{
  "model": "class-conditioned image diffusion model",
  "image_size": 32,
  "cond_dim": 192,
  "targets": ["creature"],
  "cond_dropout": 0.1,
  "layers": 14,
  "momentum": 0.85,
  "batch_size": 128,
  "final_lr_fraction": 0
}
Rows from block 8 of a small class-conditioned image diffusion model, named by matrix and row number. Rows with one number belong to one neuron. Each number is 500 + 25 x the weight over its row's rms, rounded and kept within 0 to 999. All counts start at 0. Numbers have three digits each.
After each neuron's rows are labels from the 100 images, of 14976 (inputs lightly noised), where the neuron reaches its highest value: "strongest on" is what is common among them. Only what is clearly more common there than usual is listed. The data: drawn small creatures on textured ground. In brackets: how many of the 100.
# fc1: MLP up (model.blocks.8.mlp.fc1.weight, 1024x256), inputs 128-255
# fc2: MLP down (model.blocks.8.mlp.fc2.weight, 256x1024, transposed), outputs 128-255

fc1.11:567476490514501517502542509473473507492554537568492478525470517469468486486480493499515508510519490497480514503507438446507548526485495564489501534507509459507493468531438509488478488509489523490450508535484490503550490482500492470508521523507496554500505511470526500477549550485515512511472486501465504509476527468487466491530548508527506513482487520500523481510495518508487476506480
fc2.11:475500479466484447488511501515473496510461515489475480524480513504489477512486537516484487507461516515563482493540508545500507533492484413527504527502511510470528532494481536495471485512533503521474462510501465499523526557543498507507504440502507514493475521522474536485452492490536496558511503514503543502466443484505513495510465503528446490507519492475518503490506486539494489479509
strongest on: butterfly (47); yellow (47); turtle (25)

fc1.226:474496491536494486486493466474493553482503468462465503531496482507461525517502560469499509528481531436540487551513484498500506491457545527486555517452508485511502472475479535527482515514492522534417505466498510457490473490485530472490504527527483549456546507544507523498460491474487484478522531471480477481527494527525476514461483499506511510525513526498519499463481498478481539544492
fc2.226:525494504465493498553527469506489453482481507529514493517512521500522497463441528468507501512525471487471473428448521502485541530489472445504547499523493486513526490507472490549534490511469503480563498513512466517501525430510475528523508489527478547481489494517483495542534490494486469474536485506531497466511512496446484459476510495536483533463513501466481533510498510526496469543496
strongest on: dragonfly (43)

fc1.639:498481506515504515514522510512468513499492474468511535504468500477480487465517500500468503488499568518507491492498525493529469521468487479487537445517482516511498516474481525460486507496473500488518502496535471523458459517520452537514480501539504464490515496527478535482516476454470486468510527541495459480538445502461492561481513537434477485491507489522499482493496511521518516505499
fc2.639:484502527456506550516540484480494486529507500530484518520530504529500508480446504496523483508500521471480492488529456495536461492476471490506486559580517479529500491490509507509495528500491474499464479512496488482471535508507516464501545450513503557483427487464495499519522514507507481525513516489485471527531513510492495490513488538499450459520474503493542529486491515515525495514492
strongest on: blue (93); striped (38)

fc1.147:538513491522491510498464490505520541561520533516499504507516507510551512519457537476502499531453535502480495472505494545525499480504534506510446517484452451556475475520507517488534503478481507499503541482486467488473477498479471510523495527516522480434528490492486506560470492482496527483465511518491513464476476497518496479482507495440479535494490493538501495512503556505454504537508
fc2.147:443523505493532504470546540502458458462490437517493493500493518497552523499511491490483504451556509536513516498482486468496484511493496492502489509466470494488499502503484483478507501510486539520520536513540523464527497480538500496521519482485514487500491471530506520548492495483495496481502535505481513446474496518456503514521507500541503528522462515489491494529478472479423498486481
strongest on: spider (40)

fc1.451:489486482480486521463460509497518506524507549495491539503504471502528507476500493544483498533485571494518475463506506474512499485504564525480534488562490472488512489481474479472514505543480482511521494526592496465530472504514486478527521484466517468492526546519508487522470541501487525497489498508484535513487449508566475548514491520497515497470490508527517526524483488438493520535516
fc2.451:497510523537518536527505523511472518493494471491484488472468506463525472541497511546507475501516481491482512476515540532527512477488496526482511496498475502503479469505528484474528524452506512493518525511477468529469481517538489521494502506501534506469520479487464499519522458523496513554472500528478517475518455464504511494485507505502515516489478496485510488490512515514490474497457
strongest on: brown (32); red (31)

fc1.548:509508504466495511551497537482513537519482514513448546495512480528510490552509512504508455526492501498510505487526471506486469518494504474504478479518503513481469504486490485500481499477488490512523455527498532525480496494517517485503504493479495482523485523539491523514517531499497490502489479501466492517465470514436511495510560472490464465549445514486503509550547478482513507485534
fc2.548:487477515520554531500448519506490464501504518506498493455528501487546487491511505487509522553512478464512550501485507494521535482530510494527470467482478471518476521484485501476501499550545463463509451457490486519470546482471484508494492504502509500466490506515490496480453483485506514492487476522504466567445529528483489537478493461495527513517509480558502486510495493483473499483472
strongest on: spider (29); red (26)

fc1.730:534498480501498511486543540478493504494442515481536478508542550497521500488475483488523500483519474475485536501507492487512514493526520484528501514467485548449454496471490490511469504503468520505460546445514507504517524499468500493498480481551559482494523535492510505476492503499519556504451495513484509505537511480511536513507528501534498448513541515526550447513503487495554493457476
fc2.730:521499503503529520533531440475498511464508514481515478475494488491485495444496471494481513508520521487469493516486528493521511532515532522559491509480487443466470521499536501491514482506475524489514524469534550498483485487506500493539511542495496530515508509495473490464490465519489473514505474482534463479513507502491488439518486490531520459509517511497526521498478560467513482487492
strongest on: butterfly (32); red (32); yellow (31)

fc1.16:487515491514484489456465477468511519511482557498503493486520500496531494484468473486512555493478572474526530484508499449503530440470507508510493478541512491529508507503542461478497522536531512483482505512507457479422450498486534482502530548523529497531486519490498500487484489490489529488499497499454482502565532529483466483507515494494498521502481486435470525501478497481490524508473
fc2.16:508509487481513450535465518537470453486500492500522492467486502493495466453494528481516512504512451487494533502503507459518498514488497477467575492507502527494486519508524443479500516509523500483478417505507481477499457524468460499510464550534472499508498475544483492515558479503455532470512484471493491485482492504502489552529521487499515492508530476489515483480496512529479494487523
strongest on: butterfly (62); blue (38)

fc1.761:518509470450530496515489487521487527446484490514569516548517506513502461489490533533501490483516530455509482476531519497569523510530498541495548508495490475470465491533511489510496529488448462497436492480539511486473471485520485450463485526523515522508516500455492520469551490467488487495549484546487477502549481511495497489487504518483489492495504482486522489481477475506482517488494
fc2.761:516500469512466491564527512532505472497531497509496516555487483518478507474530573493530497538476546492467480443518510521482477428511537496499512483519527467510522514479507505491502518501487477468559527469541516534492469514521551570486560512514519486504525484504486501504474457492498505489462527513498461475540501492495470487457564498469498515515503535521455503515515537497512540499481
strongest on: dragonfly (96)

fc1.162:511523505482463497490490471547497508526500484487484538442505490531525465492490497516538485506496510492506557504495505482496519551507506500524527496518477481443468506507524485495522501516512541481533445474529492472519516528472520523480495511513461511480532464465490517518522448503493490511487511495457460489474505497547472490485553511502480460473525464517496526499550510480499475482518
fc2.162:505502541527524466491527474524512485468503511524517489490527455501503487484509507506499530533503491543477454480526535486536498472496514494459509482509472565498515474494471494507485498482491503487502502491469501529512494568510525468486506498513525485511548520508499495532503551490515498511494480484492506507475490496479533505479486506518546515472549522536485496476507470505455454470474
strongest on: orange (44); red (40); butterfly (25)

fc1.207:477481476458508542486503491536479501495537556505517502505477495517483463462436493448507512590467525503437467513493527453498510472494519464513527487494505495504510508500457486504519511477510518482492454520488538538467440481509482487510516519492527489482507483533498449481478497519527479493476516525505516513490491481463518526515502502505510507499451499542511463514475473468543509513471
fc2.207:498518491518481546511524495509514511492523476465511479479481515492526499519562533481514524516496524509469510508458473495524541558529448510479503503462468507505555495524519469475476461469491514479473486460519501469484485477513557520470509488497493509510510524477512500523497495523494482529496462502506507556482544472502510521512485479533484523503515540527504518496505564513479473489487
strongest on: butterfly (44); red (44); crab (25)

fc1.104:524507520494480480536527524493528533476508518512503530565481492528510495474567495499510506472536512471495529474509510479497499511501469495457430507483486504498502519466499504501485533490529511505469485434525480507491479483486485483482464526507526504483504525450487491525477515520496521477488519563525465474497507528494473527522473486487480490455490514472522480466512490485521514541485
fc2.104:444516458529514472509458519516517480483457482522517483532532494470544514481526486454514499533475512473533540481463499532500508487523521473535499496515484483493498489499541508497487546474512459518538528539521473470472502505509484536466531481474483508555483510438505432512489413531493519542511522515497460530502495501516532456506510510478525541497509478479477500484490526509489458536474
strongest on: dragonfly (44)

fc1.678:501499528497508508513473499509498532478522445458507550500476524477480443485505445479491533508484481509487510521546441522546508515507498468532524562494501473490456477482514496507478497488471512497487485475500515494542492479482479499508450478477490488503522488525487433488490500498476480515464509508489458481460480554472507529512456472532479526522539521506544484529507521522502566544472
fc2.678:476480495517513507452508458520550518491418480513470497510478510507512487540497476503466514503506505503491488491472482508527487499476501527502510516504499528502501530479525501481510523507464524508495511494492448477475511482497491475543509497530517461487514529497502483520499541538491475487493503488492459512473516502541473478495524483482542434526549473499457498474487466491518481519521
strongest on: dragonfly (30)

fc1.384:550457489491507506513526469503470509530506485492520469493487514533502435481546512510537488504486496484459534487497507505507506472493514533489425454513465531530494542483512472473446528514507483511468472489497474523510496513462519544491482538513535541528523496466498529498499482461547477497488482477494520474518520505507510557504506531516456490500498489504504531495550463527510493516510
fc2.384:492490474525485502489482506472527487460526492487511527508484499515498473476507529522483498463509536474472464488492520517513514507502566500533452510523525478512495437521503494467577542538520484509465488499492473478504514495489519484545521503500502505505483486493507497488484548462448517517506462473512525516527556552484501472512486479475433500506492529521511482499475552503467533475474
strongest on: blue (47); jellyfish (38); spider (31)

fc1.225:488520505513531539513575501497465462509531466515512481500552462499481494502531465509506514454495470520537515508471514531496488510499540527499499504521514510466485464493480463483503502472516526507472467488474505528526528479488516507518485522539513476481471529516550505552520475525548538543477490561499486488482462476506468485477473491506545542484545531450471452488498485477481503524484
fc2.225:504501524491482540472485470526460517526436490526519500554471520528464545502526492491523483492470472439432514492505501483495551500514515502491527488477481493521493555490536467482506512460493461500524502501496503495507470492516506484518507507535478493513492503516500508513485545489498516466515509476502494515479506541479520511460555561486484505493491498535493544512518528494474480508501
strongest on: brown (32); jellyfish (30); red (27)

fc1.685:536471503468490487544459507455541534495510498495538504498488517519498472492463533479501482539476497530488517488491493459474503510519510478506444483492538489474495479483483540471500531563461488484518497479578514518526489463492527536517457502490505525476486485473507554497552499501480557517474498496539511517516509509507494474500461505509486514491504526502475528496543487515535475504487
fc2.685:518501573499530503456480487469515530478514487514501546508504514503523503506471513488483476428520528443537557522485466502493512472495504539493487507476525474464500459514512482481528512478505505491503525530441497536479546512512474504493530504477508485493515506553502483533478530514480510482502507507505529466497464503510474487532483487483527541545469449495519479464502507487510491520519
strongest on: dragonfly (31); spider (26); red (25)

fc1.359:510502526479482490481502513534494506462550533467533497477516520481503529511505456506536506475412489493455513516492529492499515477529521495497509476513453493522471519510449500472485493486524469461518444525533452489530504515504454503517483460526469477494542508531501516537507457499508489551526503492475499491501510487533527505481455515509501465483485538500534504504536472507455540511519
fc2.359:530493573499517529513552492486465535497500503468509512505503533467488503536502443488490502506530531455532489505498519489471504533535501531520502521524504547544504492520502466489490482459490502474518532529453491494493497508524564432491507503497500490505544526504488514498497500504535570500500485494506485467542503481490537519540541503532489491507512533496488481488499483492508491511492
strongest on: orange (33); pink (29)

fc1.443:500518494503502514477462456472475424524495496522504502482525481486527505467508511510521486461524510532525441482494484522497421494490480502543500519503495540469516502496529486513520497515519471501492471531448519533486509519481535548543498510533557500502530508512522522509489462580494505538523474472523505533519503464507466515462446538476494499539472492488508458505511496483495528500450
fc2.443:477523477496489477492520518463475553447497512511521485459495477514505496498501476492519521523458509494500492525506506473542498495502546472441516502513506474458573476490514518493503498488510486524474563500587508469480506491496474513480498513465511509493499510493449499485483517483487497551497488477504515518549480531526489504472554491519484517536542500499486488495540512507567481532457
strongest on: spider (45); jellyfish (35); yellow (33)

fc1.586:532487482479513505565488488499480514511509509493483506539507489515475522549502491446471475555467450518473433472490513478480513539478466516542512494479519513495504487445551491505505516493469505506565445485441531486526534483533470468498468544509517518520548515513476465494516499465521487491497496509516455456525482488502486519512485483479470498499500497499492530474439499505513536519485
fc2.586:476494509532519518496489511484503496557526504530465483535504494481491507509528487476501500539465483453514527483494498535478501514497429529492482521482489503484514494516481505473515485527474491467455476536473506545485499485521444483500476427498504548517512434495492506495493489487520471474511503508473501554470451502483502461503491510498476480491471530488523542504518555510443530517511
strongest on: brown (29); butterfly (27); green (26)

fc1.664:508487520515537475500435471496491526496538509517485499537539528493454483507519458519499511478437542489525547510515492493525560502523497545519487503471485501509501453488505497518514458472492508501450485515530460489466453458495472529468505502510470517487530475467466494509502482511498457488524519517473510483467505485505503514497533492468510489482492542507465497508502505487512497510516
fc2.664:497524488518511500486508477542533490502508479477535504510522493507521471531509499476444505574484489488491492503507529462521521515486533467438543530473506457501551479482509470482479455484465519518553453434491480506486467517485455578483522480471509478475509478565458498483502473487487503572511520466485517524517493524547532516470534511520511463529516471491474506487521464504526494508435
strongest on: dragonfly (47); butterfly (29)

fc1.386:489490514479516513498485475446491485472489508504486462485482514481529532486464456494522536508462480547509509518493493497453515471480485519527514509505472523504504496515458508516520454529461509483519514569465502488489474450521459495478499502483479517484511522501504504500489464497503506485529510490505579475487482484543475481512472540485500504484518487480521507473539506496521517527506
fc2.386:523513520496472569521488488481504523506488504449528459527520467548452515494471488504503558483520461482453511535492513498516464480496537496512500499514458478480504503510483484497486469505477527516496519489544471470480484533457447471552459448516492523534484511470510488472465496512487492511462483494482499473456470506536506486515491493522505487500491503510550523498478549503446502510508
strongest on: brown (25); starfish (25)

fc1.143:496529522473506524516493503502493492506489492497519478464505525517495504517505479531515501500493514517488503514502513492528466520484526516477508476519478520468535521506473499538488503519509482458510476479512488454574476494473514492497453476534513534447516498535470486516567493475488523496545483489508474508507502560464496492491476537458471542513548463473494506492482533511494480494514
fc2.143:488460513463492550496548526475498522506524527451512423484499507514525540492471506506463451503513494510458490499504530493480502487476532464492534505474539521529524486469514524495539525526493513529455475515511513501499535540540479478530506495529491517449519487495485527516538519533491535508495501483485456529464510534489503491523523514498502497470438552487516494499515509504513491558492
strongest on: blue (56); teal (44)